config.yaml
model: "segmentation model"
dataset: "rendered roads seen from a driver's seat, with toy cars, trees and houses"
train_examples: 145000
image_size: 48
crop_scale_min: 0.8
horizontal_flip: false
color_jitter: 0.1
num_classes: 12
encoder_arch: "vit"
encoder_norm: "rmsnorm"
encoder_norm_position: "pre"
encoder_activation: "gelu_tanh"
encoder_mlp_ratio: 4
encoder_head_dim: 64
encoder_fused_qkv: false
encoder_bias: "all"
encoder_qk_norm: false
encoder_parallel_block: false
encoder_inner_norm: false
encoder_moe: "top_k"
encoder_drop_path: 0.1
encoder_num_experts: 32
encoder_moe_every: 2
encoder_expert_mlp_ratio: 0.5
encoder_experts_per_token: 2
encoder_shared_expert: false
encoder_patch_size: [8, 8]
encoder_conv_stem: false
encoder_layers: 12
encoder_width: 192
encoder_positions: "sincos"
decoder_norm: "groupnorm"
decoder_activation: "relu"
decoder_weight_standardization: false
decoder_widths: [64, 128, 192, 256]
decoder_blocks_per_level: 3
decoder_block: "basic"
decoder_attention: false
decoder_upsampling: "transposed_conv"
residual_init: "scaled_by_depth"
optimizer: "cautious_adamw"
learning_rate: 0.0013
beta1: 0.9
beta2: 0.98
eps: 1e-06
adaptive_grad_clip: 0.05
ema_decay: 0.99
max_steps: 9700
batch_size: 128
epochs: 8.6
lr_schedule: "step"
warmup_steps: 290
weight_decay: 0.09
Rows from expert 11 of block 5 of the encoder, named by matrix and row number. Rows with one number belong to one neuron. Each number is 500 + 25 x the weight over the matrix's rms, rounded and kept within 0 to 999. All counts start at 0. Numbers have three digits each.
# up: expert up (encoder.blocks.5.mlp.up, 32x96x192), inputs 0-95
# down: expert down (encoder.blocks.5.mlp.down, 32x192x96, transposed), outputs 0-95
up.1:479497493492476472484560463523503518505481493543507520493484472516538481519509499519504493491481522520487496527493482503538538501494486495481526509482490514484474499495496522498515480502494471486508472468511508503497499511529495524512498498534542512494467502484492496506537498512514501510
down.1:495487522486506487508466508497509495499519506500518507476516520493537500469528503521514534527493553527515511502494493514478455457491503492514492519506490496497477509550516518494488478538518495477471534479489505512499501522501538481505499503532508477458529467450489479492486496540489521503
up.2:503510471531494494515483512490514519491493535489480514503495497506485505479508509491497474521496499441484472492488538496473481520539487567486503493498474523486482522510494491521475477541500477508510491531511467522505510532473507498504527493509456509513507462502496461530453498466482510484
down.2:500528498496507516517494516477490515503493470454497512494487500523499496502466489450499506492502477513496508509485485519528503505494482506491471485520481521491494492488492491515512491504501460505523457501519485498532500481488441509474543484476467473523461517484498524464495542458524469518
up.3:480449546451497518502503468544498498534516521524492520522520488466551487503555504481458470481526483521489494548497474530538505468468480469494528462473480498502526467509518541493479502485495482500504479519531511478501468506469538506465523554533535517493517523467476544463575523515538552517
down.3:500459506485488516530465451508519495548513527496551501546515454439507542498547502522506526505578497529514506493526557520490521511516510492495535472487521468484518545480515477540495477525485476506445506511514477473511504505518482536502518562515549512491527491457471470509519480507492482509
up.4:504525523526496487500553489534498530514508497535520513505464494549545511511474493546484484503469519519493478475456464509512496494540460483487502499464481494461495520484480491533506489524509487473516499469488505574489518515516528527516482459531522499493482521445495500521491525515496497484
down.4:540493519497486478506459490524505502475538571466514486503498534487522487512521507559467491521543553492492467478519528546475468448529479499509498480460479479512464515520517489485484514508468517504499508498490504499472487543512541530529504523509511468474478479455488489493463462492466505536
up.5:549543517522505493530523516556473555464488517602514522518463487524527543493464503552498497512411474501449462502493402425493465538563503532499540475460502525475506579544494476520533477552495497458519507488532463631467483516511540520525468491553553484461497545411418504518504541463502454489
down.5:572503502490489474489439482534481539501533544460554462536510545506529504512489511512505473463561560525495442525546522516468511452573464530433452470446493527545481506487516452501522450517439510498536512461493509520546492509560559525485555505554539467471446460467415503476416486502447547548
up.6:463490496475497503497532460521520510490487502529500514491503488480547479505499504503445514484522493534512499504515495546533533495500487524451514478487493507453540504493521525518495511515496505503499486517522472481503477515481507518478494507541502543489523469468497524470516516501502521518
down.6:500470506501552519530493478490483499547509521479504497495494488452469508477508491505463480506511529507494470465473502507480544509521488468495520521483490472473499542538502523524485502551471530480492491473491491485532495521522506521514480552539515491488490524483499498498481481511488487514
up.7:478450535499506516520513516548522517524525525478481497487482508496473501503513469477572504490518475446530495461500488513471482518472497463500468473452420462507502496493504522504490508481478514486496514516535490497492497497469509490507504527461487506490503443545459479516454480501503513550
down.7:476502484534487482469521486541492501518508471497493523498496469483482502472520559484502544546485498505472507507497489482521514529512511493494498483530476526535524475505564485522492468501524488481521496521478503501459501507500474537512523510514514528539551498508529514559496487494504466495
up.8:506533496528494510498448504506467501483498542512507505534506521476459493515507471487486490490512514447493505517531512533450494508502504517514469514480497490543512511476469466511497497512465511501518527510483487475502491501508529512491497530491509548535496488525490442504451493472505551532
down.8:487507509543472482531492519509511502502535461498503463465481444498503535532481475502507502508527463498492485529527524529532450474515497500480490498512500525517545497531488486487527492462488510512499488505472516478498505489499443535462486523471507483557523498521492478473487516453511513497
up.9:512503555500513459494495521522470501497458466564494533526506494503489509476473496511525517519410486463513494513476459482500481535558514504510486485493504537493472508546560496500524477521495517484525493509501435520499481511463488477510430535494525486500525528476487460543486486482482488507
down.9:513484534465524492489482489534483508472533494518517484532498548506544506492485500500489528509487524554512474491512499482512562474574503513485478510509531526491479472477527490460518507487496508501495528495491480486555473510562516506506517485505556484520477530537512550502510474514489505520
up.10:487490465487487520489485481446491465528505481470511498496518496464474481481468504459494499499529478502521538490516540516531514472443482505502523520551567495535482491501507502506499518488514493484485503496501513434539520497514490491498489476487470489533514501510511513475519497466507472480
down.10:481510530447499523474548500492500464504497477510499470494520502514527546511517489477532510486524472516505536536505477490549499532495485460518543545510541492467504508470485495479552557430505486510461465493529500528528494498521485506480487496504473529541510502509545530486567512538497491520
up.11:483475458526495517472534498467470486504498466458466484496513530528457489497489490489487470518486502505567531509496501496521525468424492460520477551545557505535509484476480519503441544507514478466504481507458539399464523475551506481509510484427473491491501524511539530493521485519486439470
down.11:485479558474528490502531501497507457513487441527544484457480489512501545516522461460522477489504491506547545526481514499556465563483542477525512518525528507458545512465441513480502557461530516545470482528508494532476514513492492516541473515468502523564492529528530500521531532523530465502
up.12:470490491483520515518573480530514543514508517541488505488441439490608503505463499555477516472484541548448448499491470530527556496507445474453521502480477489465488521482499545509499476507514478457502511436529539522474523485506557569510504471568530482466498539434482557447541569499516500521
down.12:539453494469501506520448467516480505489539554512543536524514513499530530500550516538466493498566557540504479521509492489451481452527518518537494511466481439488460553514498524510479516531465514497488554466507495500487464567502559560542516499564500518466448473398479506520456483479497547521
up.13:517548526478535472495454507494493507485472469572509546511494487469464506469475480525502503512439484465522475504536477471485454541554509543509506485482531542512463543572582516492556473505498502465512471546503460574510437514487491463491437529544509469526515556462479506543493507464484506494
down.13:504520527412481512499492493511506486487541501484522465487488542484530476490480507525510524513550530537510476516545486506517547487529511475465474491498516487503469487462509500485532497498491469489542460498499477450567516512543519523496501505561546487560489469501480518495505504509508517556
up.14:521503545449517451487455483471517505510536522504518499529497526499476530483505476511531460503503465450515504493512467483526487503506531499468504464486485499518530526502566540546527520498496512474509497541523477511511448489517512523485469550475521479500518495479488525512503490471478497510
down.14:491476485461475471438505507534474524495536484502539505498499474500478461489525533475513527492520542532477503506545457487503553514520489534476511478503496492488532522483541479505529506493490466530515504512493478458523514496498474515545516532508476458520506498515514520530504459524459479510
up.15:459454454512486524484536479474454486498468434456491445480512516541507492473480494490511482534528486515548532533471524537546488451418500452523536538550540508506524506473483544501418590514547493478507481478485536463486518478539464491493486476443403499466515517496547500495515474484488431454
down.15:499447555505535502487549484488499435487454446508509449505554506510484540525533480444545474458494466535506565531467479506545510520498500497571545496522531482477538495503439528507516536442560516560530529516513492548495498507542483482539473517425490535513459481510534542502523520535480487487
up.16:517505482481481501470499491501471514515505504510519505495498463540540491519493522504494495496491521500492482492530491506491536492510485490486487504518466497504512484529530487465518510515469481506500478484498508488482509489495512500512543474514540500508526479505478508479512504501498534522
down.16:508454460509499515509491503503510477499514520511543512490510526498484527463500521489496493509474528487516514514492490502527474475500485476532512516470492462524495521512473519506492475516500507499495489495458481494477456520503520500486504485470491516505531506508455475509517528501508495520
up.17:528541473476535490449468493443469486488468497470476496512492525504474447486473516511527492511446480489505499503500533512502533496458531508512488517537550513524453433509539513506511501489524507499513481571496519494539547486490507418482428517496510470557484524554507573540508469474466508474
down.17:478504527463543497509540473515523455512523462519491451492486494511565513517482462494538546527471478547522520515496480481558558547485494453523496503522519512474510480472493531480516547430537518500483500501479484474539522452524487514518508464458510495577497491517517531500528510538512504493
up.18:500511501504480479492527488532498494497507505509509501513471507519493483509519515514483496489520497520507522503488490505513524525505490498505482493497515503506495513522493464492483513505500499505489507493496500499488526495480496519495489481508474476481495474516517490506510496501485487518
down.18:501537517474505483526509489510506527525521524502517484494507495482519500508517493511497509510497503473498505472482516495473508504474508520521482502503512498476503511511471484502484503489475528523499517496495501480512500516482520484494478484479490533464512458468502520516512506514491501500
up.19:512524528490502476523472529517469495490511500496492509462520495467466511509481488483508504501483475462470496458502464502469465504505524486495505490503490506538542551518484510544486505490487513502492512528500484512476456502493531521486498511510521531493527499489459458508498517496499503510
down.19:525506515487479509473498512526488535518485489487486489510506493456499504504464528474484512479517473508475484524537469501491508512519474531464496520510497517542517506466484511502487491499472483499511483519545490461490503514516500484488491517530534493518512508504471509508469500500523517512
up.20:516478539492515510532538511528495498522473538550500493500509488460562474494531482533463523563465499513480503541500413452485514469549480460509548504477502492498502496477471482472531458520503484477502511498488498585461462508527510521509487510566583448514450514478486522456532547505547496463
down.20:551486544485492480533458534540500497493516563492550487509511503476516532509536507551464513469588556517517470482546576488448485470516504496489498521446477462480499515488519504461521478562497470555461516444484543488491469512513529534507479511562480449485482475465457467513490493490475561486
up.21:481461494497510487498520501525517514528503505484463492483501489491509486515487509492494515476533506536503500520522503524514519493478530458482491468500462512498527478498515527531480508486480506485475490503534521444510491494498490488496523525519527501512512495522467530451501508514513529527
down.21:448461490498499474464496489524464518528494517497525477537474475471486482487506515517487506503520516531515480496493492493502498496512509517484507495483488496533501478508531517511464483527493489475496525499513479525512524502495527513524493482531503525482503475487514494505529506490513487519
up.22:492501477500499502455527511494464497459474514496495472530497497521508485498498499502484488501518505539495523502486524505487496487488501501523506535502520504516507498488487490490481548499488507473519515483466513514480500484516499478485495470476483519498502489494506485476503527505498468502
down.22:526514532519499472517482473515525496479490497508474478488487504520513524545519490483545466531492459508493513533472509501511481491505479482500484511479551497497546499478477510491494542458502498546486474503476505526492481488507518520453523516446483501505492472506481505506520501497513540512
up.23:513483491500484490508494496503480531490485501525514494525496478496514485497498499510488511513493500507499505499477455489513490522532497496488489512490492484489520536504492483484511488519479491487492513496478498543489486499517517515518485505502504504487485511488487514510511501512510500475
down.23:527490529506506494517483514467478523513504533492511493482486505486513503494458507519504498473477512506511490529486503509480485469516503476475519498475482502482493516496498497487491510523492514516494503485500479483479497489490479503473500505516490496509477496499464507496469520498522516501
up.24:482493490489507487513546458564515514525516505571498512479492482511560492489499469531497513480512509531472494502500465481514507512542463504465541500490486467445504515486520540478529482539514451483489463406508516558503472505504515554521515483546527467496474502427492512471531522484548493490
down.24:533474515506518512516483491517503489468558553488539496523484517516507518502568505535458486481544560506528465551522503528448495502489494518495479489513480499476474524510519500482497484530476494502517495466507490473512468485521534500521532528514487449463463473450498476519503480495464499536
up.25:464489497493445520472505472515461532507498482473477481487462491507555479503496498486480500466506472555429500506517476556532484515451485501510495530509532521531526499476481516514493525507492512498497507432526518528499543491512515525497495496495520567509546531472517517457496519516529509508
down.25:483480533540460502516472494538457514501502511502496435530539495442539511542518510526490483510520495499484542519518552520466494482504468508502532522519517528494526491509470549488473520484465471520469487477501496522481495513530519535497530507479519520494518480468471469515524522491523513520
up.26:538492487489481476489485496511517492497492497500496495508484501488509504522509530478493521519517530505471487499503514497520498507497487500507483507501507501497519467494512494490497475483508478531495486502518484513497501512487500522487512502481505501496504517496485511487495497501498498491
down.26:502494510518513514476497523503524500480508488504499498497494492516510530472494512493496510529487475503509490483475503497485500513476479496521488498500537517494470492508536507498526499510514502502534490499483509476465488515524505513483436485493505491487501493504512494505478515503514520481
up.27:492507507467512481502477492518506517507495504517531521472489500535508514518517517531507504485497518482518511476493508503497480527523505488482490514478491484516508486514516492493501459511479504542484512472499479462535518494493505512511494492515508494504508473536490500485497508490505505523
down.27:501500456507513507536528523496500485503514468529497516460533508516447487482511511477547513524500540514492490500495481463493436487475504507539473504496473457531494500508542510511492476517499509488515499476490487522511472533487535495489500471485518513503483539478520508480490498467463490501
up.28:512501491456488500477517498499537520523488510473527513478492492508494525528510509472479472479509510514528497494548474517492532501475507500466500506494491491485533460498513531471510495503489490509497510474497488448518481504492486492506522481500515512488524481538473521508521509501478499509
down.28:471467459483481510495496447527471497488494470527490521500504476509495506444550526522527502514482495503527472515499483469468481490524497505520495498487458475478484526500500476499463470492499521469508481516485490550480513537519530499507506476531494521468510511488470482525515528533501499494
up.29:510517556471515494503474510463502492511534512529512523515535526500504463469506513484531470523513503460504499555505465487532492480502496518472544506508483520508496531523545559508476530498520471486531494514511484497516479486521479498487475547527473481502516527478530570520510514496500521487
down.29:503489531445486495450517481506525512507527523505534475524518499511475499481502509527500531486514524572509536497508465489527519506510526518498535487491510479486523492463501469544508545506508483538520498540489468479555468470530479519535520536476510494534474526532505544463511484499489504495
up.30:486459499541461494508545501520481528478490515525476505496548506513547484478497485504504502505543507533489506539456519480526477472523471473497543509502516502471510483476510501479477491505503484502497490471461536524500515497529509520467459480526474502472488485440476501458519510511512467479
down.30:507490523505516499518536474464511472455503497499513523470514514473524522535539493498514480511519513530529506530489522495502481537510512521513502495463509507461514518513479474474504527499513496524500504505521539484506502499567496504519514484462491478472467477464468502487482478514466497514
up.31:534573519509562460546474515507498498462511508567510524533467496485466516487466479532518485522401512396492458471476462455458473550563544543491515467472491531501490581554561489516530461505485540496506493541518441553512460513465490508498480506525487499481502538513505461561455549461459506499
down.31:523556516460466503480489528507501524523484543480502496500499561546513462470480532518507551484472504527501444504565462484534554500501482528449486515473499518536449473461529468518527440502481493515559485515501449477530481509516480480505536473535535476535518518511487526486445491483504506571
up.32:525528504515504479470459520466478475475485488529492503523511494489456495480512514487478480523492467488513520524505507480510510496523547536483508508520554531526503510526534508486529498510482486482523489526519475538504492494509461464490459510527477480534491495507503519539509495494503515505
down.32:521529524459511497459525489473533498467489497497506462488485510514495491511494470494539529496512456514494494518497478473545507477502473473471523511484533468489528455458478459496521506456509495495496492495515514505538521517514529492506510515506496479545489480534517503509501507548473485504
up.33:452541490496496506489465494499474494474462496476479491509483523494502483499462499495466495498490490524512494522521490503483490509512499527515500515478535517530509479495494509514503502490498516472538482532498497504480498498482511482502469531519516531512506541546480516468492520484497545491
down.33:493488528505498490535495472516531500534500491516491470506532512436547541530484448470499529476548459518499492543527516538513510489512525500504490526478562517469498502500459525499544487489531460532478476504499481492510514509510489525455507499509508494535523504502513478468528514503551537507
up.34:454500483435504510510577466517498515545481497571463544466468486479578490498488501525465521475532549565481457507496509532531512496479485519461511528450502475482498480465489540496496495498503486486481483490535507475503467495499535537494494512524527523493518527467470524406522534500547527504
down.34:474463505483522550542467474503492491522475530551542531539563503444535525472564504565486524497599540535552492544507539517463494505498518531525542510486488468529488535476436515495507523501481501498460519456515492492500489524526540528524519551556474498475505468429513473503509502509491507517
up.35:450477477518475509496517511491475484485483467467497461486489478510515501501458510485474521466528488543471516487501530533505488497484485507513511516502543507522528500497468534522482538496515535489507486461468515475497549467503503490455459481479460548483532507483498483478513505498523511505
down.35:462443522508491511494509466502458490495485481521534482512561523511524528535519471470515480493482449521461550494526535517492478512491475515517537533500568499497512495492454500468499537473534502520479488461515456491490533489537529511492493516482491538504520490490486476499495493497483488516
up.36:501494497502465510513510514515498518498495516506504511507487481534540488499498461493496473516522483531493503540509527500483503498519467511504512493495513498495490486492477482491503472518509486479486508505500507551452491507512510508511519514505516466518500494503516502484502508510494511451
down.36:530502484533510520529465489485517503501500473472528484507518509486521485528507520505472490498495497484515472476490515531489476516506475481507520474466486479519516527520511517490509496508511463534506468498522514491496497504487464490484528484465518488493491467470461483515483491510520509473
up.37:492518487501507461492429532446468494501517509483493504534515531493459467475508504485552514478525488486507501497506533496476508496466493522490445552490515531569471481500496513525511508480514510470554499535514475480536519501487484426472472551491489490552517535527519528505468467480495565513
down.37:456503521459487522494540509501557485466496457511498437506545491511556529526489472498536539510506446525500500553499501522570548535496512482473518506515565528524518511436461494477520506430490469494526487529477444475530526452531488530522514533455509501578519492530521511515499509493516460517
up.38:476508484482490479510547495524506514494497496535484517484469451527548510498499520519477532498474513546461483482494503528503519516522505521469503489501481475492487520470501498452506481505518465454499499479518509537484503512505479537505500468507509493500509508465502483520532525515527490521
down.38:488500501502501492487511494486463494477492564489512511516518519510521492466500515540502511495523538517539472505529508504443494485505492514547531524470496511483490518488462481507503518514471493512493499480487511515485498524512524520524504480533440493455510517465507492507510460496488505520
up.39:486477493473520503487507536489456487514489500504521522508504508486483479501499493485499518479540503522542536546499519539493481500495486505511500538495505474482473501525455516477490500494512525492482502493482516468511503474472498506486467520466507513519512509511487510479502485507484492501
down.39:501484526461510513509499465513517486483530481482508514514497482503480546513509461517514484506494490504489518507501503500472501499508502490538498509512513513515546509473503469489564529474507480509498527464498510489511502474518493527488478509473500505536464506488495517512507505492486529499
up.40:488502531508513501496512495507532499499510498537509498525515496490496501508511476513484515498535474502523534528477508499521516502529487508468530472510486506474491483482519514473507480497500486516482484546490484502505479511515484509511483530499522501514472481495498501505523494509501481496
down.40:502494509503513513514520487472500519505487497521519510498476478478497500473513520545489513520501536486497507514480510482478494507498503498497513472485465514491485520522519500490493506516488471481488501521487514470495517512483488494508469534499507447479470519522476490525505479497463468465
up.41:535542549538548499515450518527502493472481489554536534502486471488432515451500515526510497536442485415489488505477478448502503535530513528508474458490478525488483551517531471546539486520479522483514505572530436548508503500499483485548474545513528495505518544500496443555457489495449534530
down.41:477553499474484495457469540480516544490534465478479478506490536538486442478471539515496541503517506538457471457532470455501562489505487465457454488507513530496514483466561497516481450496480481481548479531512473470529493500484529453506524506543536460551513481519476569501480491468491534559
up.42:498527494552523469515505499499507539493488497547506547533508480473468519514509476532524487509465516455434430462461502478515471529534529567496513451475477518501498552550557474538539516532471512474500489556514450588517519517521500476496508530511516521478503496493497487530478511494492512504
down.42:505526480507492491465492528511512554490538515449472511552492541527517454459495483475506511488512462514472477497497486517499545526475473517460464491511530469520481502490531504502490469502518495449519473533462496477519533479500485451484507452477499512529492486529498536526473504475508483504
up.43:475503511534468525477443496447440494520509514488483524533523507497493490479522482493498512489502493490498515554505490467525527470456473501505489556526555536557497501484482550485478522502502504465536491545490508480509499482495493482459460564495488501514497534553504509450508516494519516478
down.43:507478552482510507500515479493493506490480487498514463513544498495552551551520470524544534490545455517529515522517512475534521490508509485498515509511554495469534496486455504515539532441496494542506512515516477481536520473520512529508478562450511511585498477522498488514513493506476512501
up.44:501496483496485469481513493469494507517500456488529506521472515519495520491500499489537490502536511535508519512487501491505489491489492501499538529525492485500518519537485524505494545498508481485510497476500507497479491514518506495485493502479461504499498487465521486494521468509498483487
down.44:511508535531498516480492501522472486506513495488540493498511505527483527531494501474524507518514495503530513489514474504515503539507516478490530483499528501508513474509505503501487560505536497518530505493491469485530500503505537511474528515455482504534504479499481519498508499508474479508
up.45:469455440524501532480519501466502478498483451457461505537511509506482491493497499505489468517487488501514519464512485510520521479419505453500513533554544468498489494467453510516425546506529498494490493517487544419480519452525486487515509469482448500493485501509513496496529496526484442485
down.45:506504516510494513504521507509458439523454443503508489462516469524522539533538477500543523470497499482510532520486480495537477520480515471554508508523528511473519505500495503502521563487515499523481484477505493533507499509503478490498496509472491529509524527509510492521524484495513486456
up.46:481513495489497497538508494498472471517477471513518521473490475485525499519534503491474522513505514500504489514483539520519502517510500529505499532514498516486480477475516510491505460496518485504498517517498491490490508516496481520539512500499488487501490494504508468496491476532506515501
down.46:493480496456520509493487482502496502502499516506508510481509526500494503479487517506487513466478529459508496482490518495479483472477520493506506496468456482485479495509531514494483480510512511463513509501485493538481494512534516501540499470505491496491496479490537470483486511511493510486
up.47:489510478508478495489513506490509478523504494500515509481491511484499498517483506496501480492512493472518514499502501483507490516510476478495479491504503505500522495487496509494482523477526481521475491496508487475519492501479497516501515505488501501484499501506475504505483503495501472486
down.47:499510502492493498499528488520498529505488501517466531497518462511471475482501515519491473509500493496495480525530491468506479511484513525470479500522514496522484482495534500499460497533495514508503488510514500478492504500490508514499499482525468492483505488498486505491487496470508513482
up.48:501517521529484499541501483529497511478474500540481525522492493506517504480458489542501484533427503500465467474463433471518483549553500528500534501483508513483499529546520491538533468509489501492506514487518467591473465523516541537509511494543534490483512541440472485528485510478503490506
down.48:544511518512491465490459487516489518513554564488498483550499506524546499495497491519487470514530537533537417532528510504472550473536484529458506556475506496540469512485487528488507471500478516519523473509502493470496476507552523509518532488537508470461534468446489503478465489499489528561
up.49:485493493487524468525469507489503515510515522482493532477506510473507494515508485493487519485524499494514514482522513512475504510510537483475489495484489487486476506494477484502519498510475493514522519540477512473510522488481523500481488495493517473502534496538496482500488503495466505506
down.49:478495491511470502511494494461494486509473484504507492476498482496480492535495513500494543532483500495498507525492487476506487521473516508499507483549472478511506497504475523501494492510498517502505513471484533498531509506467507487485472494504504532513518533515509498481503519493548526486
up.50:496511464497508501476499514496519511491513501471505494519474504497486493492494496502478491507508503506520498483496529487495525499487512499474486498489517476528495489489501475484508491474517507492502529518496521491530521478504506455482490501484506469558491488517502512501485483515486489524
down.50:498524494499517483484531540512510463521514454515501502492482510495493500500506503492511526501475498487472496485484512476500509536492524486490514512487459494498498491530511502489512498518500464525496472487491527506522512485478465486528462512473524480510509468508536493532521494505490518483
up.51:486495519515498491519492514521516517504506536510510476503532491498495508514511488535484499526486521504506496500481480459521514463493501515512537500483475498493545505507477494499492525496502485495478513487533503528506474493527505507496481483511492462478492497464477486516520482503476497507
down.51:529492486514495494507502495511532502509518532485474490493484485492498458473518542520480524504518505499477482478508492526482494506489549474483505489482495499492488494544508496472497529527490510499509492510483511507512512516506523498527495526532482452467501473481511519518496520481486510498
up.52:492418474540446534503533497471467449510500403456492496528525496518493513481492490476513491508507499525557534508471527543539472476408482453530519566565541512499515486491495532505423547515530509487492501517489536409480493455541463521506521498443392507485500490536538496491529467537504432466
down.52:475473530482508501517477511492490444519462458536486503456538538520503561559495484449573502483521430513539550489462497485566505522470475503550524512522542489495547484484439467476537559436505522530458514495501469543459483508542486523523431522457503482511508480536523512480532496539484436518
up.53:507507501501494491494505500491484506510498505479488493486495502506485485533504497476487495518497492499530533505501475516501496494503493506534490519526506508520490480488495494502517491482501522522493500486475483493509489507510495491490509489488511499491498516513511491504483514490490500508
down.53:514507479516510489485495512500487481483502520509466527495482492492484496453483506511535491461497520490516496524520489478489496510489497523503503463506489480485494486507487482512487500516480493473502502479479497471493492529489518503487495475489497508469508513499511475525502480502465484525
up.54:526481491462497491522552488501493496529492522577526512510476484482531494482510527514483518533515534532480490539475482468516534497514465493485527494501525491485502490493528535473497454511517492509471472506493475510508485533497504534486496480536487450499476513437491520517556526490517476493
down.54:534498521460494518510499498503513481517536541517510504461501535467516506490514490520485489496519545529563499546509522500486469485504512450507522497483507480463471500463501493482537498491513530501490513470517502519522503543543509499472518480502473466520497480479515503490522483497482485532
up.55:470523463494470513512618442563478512518481500579457511471455485501588497491510515527462501476458527582424435513453447517496515547510453516463516479465486516442499536487473519508516462553502497475495466463538513587448482539481543575480486492569546494497486552379459516477530548486547507506
down.55:535437513497488483522452448498516470490562568495574459543508518466564532505550514576449461462583562512492451489510553530444444448561519536500500523440493502500470527491475509487528506574486500505468577455516504489533481568554554557481521513553515469453490478435473464493453497517457566544
up.56:519530510507514479504533499568501544506471493587505507502458476498527519469444512550473503521423493507491466502473408465495497529549516514445524499469483544446501537542521499508526495525487501478488492491535464587482502555483535495543478502543535485495495548415463485531520534509489465489
down.56:536538489435511507494479512500504491466518570528528485551515545516552486463533492578478455476535531549497437494544507494449523474542507522469473536477489488525471500448556495498520465510482501487513502484515493442523496496550546533529553477588533452496510500472442527479445501518474535535
up.57:514472509469473498502529492509530507532492522551467531529531513498563474498522478556484505488531534571492517537480463493511520437494467481464544513471526504486478478452489537463509477497514494501495490486498496531491499518541514537469455510527527465517499501453472534455554543479530503475
down.57:496458537478525477525487448519525474506509520545540518510533511463511537524536487536463496502525548530500520492535566527477485481531544458526527483497481490493525536505487517491523556508548525541442507463524516456508517521506472537492494522519460449506468478468518455536511486507465522524
up.58:505461519495518492538511469509483518502464488527501492505519483515512513481485460534511533517518492509509526547449484474518484480537494469511535514505508483484464500505512475447510487507505495469485495488492504544509474516534481517471454517520558479506464517477499487517536506511486462513
down.58:541488544506534498515511487498539464485507546484543495500513487523532518523526509505508510519496490537507502486491530485515491527519480467508510496498515499479518486485483490457524512473503492563483516472484554499497493509531502529500513496521483482531463471493485493510496475537473506528
up.59:512467467502487490474537484455472488485492472491479503507502521488504495476501489498497481515464478535511535545481520504525468473482476464504496533538567500495473524523478508474462512497531498480480502518479495472492490508514470487505471469496480467515493523472509493505542506498483471480
down.59:542474549498516507499516487469491446508477496485548462483550523503496544510528469487538492512490496537528554514487484504505525526511523485536510529503527465461521513449472486478539524452495486547485507480519495537516469508525498539500501520460533492533464510531488536470504502527516504525
up.60:497492499497497520501494500516486505521491536528518523498472492486500501519507497498516528480521507508518504459543522502477500501494506486486499525472458497511527476530503508495512518504498506498500507482519478489497499492505519512475498510491525502506508503536512503501490496501490499541
down.60:498477452482523502486493489508465500502498518520523493530474468491506485506525519473527500523469512507486494506486495517481479484479504500519492519483505498530506514515518491531489468508490492531492493492504531501479500514464506516477486488454455513488503501495533487516469502463533496527
up.61:499486512523485507502513469518507485505484509489479491505485493514510485516512520504499501491482508483497498507506499516477500513505481480497490489470509496493500501534508493509480491497490489516494496524511480473480496505513487524493498472481514492489461517510493495494502493483489495506
down.61:486497488518490501486485520495513505506493496519487497477517496486484479517523511507497489469506495499513498497520514493486483511505525530503482498503476485526502504489505506488513468489495499496530502482516478503484473501492474473510487518526532505480491503490485529526500467475522496492
up.62:508487522520533508537506525522518532499508493543525507492514471510470533489502532508539494487480496426449482489446451449498469519529532526486544466470509478459543538536504518513483505542477495496490504500517429558489494511513495538505496492510474531438544492447475460536474516510492478489
down.62:553495489520479481465501485506497548514542500484509512539508532477484457483475531516494473491535490513467470459493495462508519485505511565464503497522498520516501492484516474532470453504492495505527517532494442492541536560514527466501500500535487489492502469510464521516434513465470498532
up.63:525475471496514506495471497490495477512530481486500506497511500493494508496501496473522497461504510481506482472489501509520481518479503502516481529527527488493486517485487527495493519490486511533468504529517493455526500493504493514495504493470465524503490500539510498474468486495526486492
down.63:501499491505534560528484484483493492501492537545509522491523472503498516521503501499500511495490509487516479501490492504477489498487524517511506500505510489504534512508502504517509486482474496506491518490494495514505462520517523505521497530481499513464521501503555478460469494494508501508
up.64:481497506497508493530520478524504501517528510481514491481476493497514498476509506498497497472488505504494482482514494514510531506478496494524481488501452477489526472490527508485494495481479504505497504493527495471503502511511491514486496516500492505514503481503494506488495485518496525485
down.64:475500480515494494511519512513499550495520510525501498529500470493495481465508511487522499498478519507515478497515496524473538477526507493456486503476459490529498519532512516534501504537503485514499530529496513514476503514498501523502494508501496527485488497503523524541459526487509478501
up.65:481552523475492472477483485502518505522530499510517517524475510537516493490480531480504481481508526533449511521518483520503482491464515542457548504499497470483515512501527530543518586470521471494496500446554488496492514490540497525511485499517451487525543515443504536501526518516494517498
down.65:465481507462498541466513484509478506485536508473530439524514514480524472501507490487508508469540519548499455500531479558488540498493507542514507490496488493457523519523550493564517541476511484537504490476488484462525518457516489507477536510489508511493507471474513530496494510499471511505
up.66:494475503467478504495543480516486496506512464515524527485506491486518480511504510486477499427483520519485502515501479538505500533481474523477496523501507501502500490510482516509500488511475477473472503492505494491495492515509541529499505481498515535478522532492487508452505508506519493502
down.66:518460506482483504514494494497490523511504534517518528518495497513472517526531476483483504492470496516516536524533485472472465506487478519521524510497476472499514548484475497513492493484520456564470543478516525519487483521492504520524477512520502525511501463508498481502490518521486526507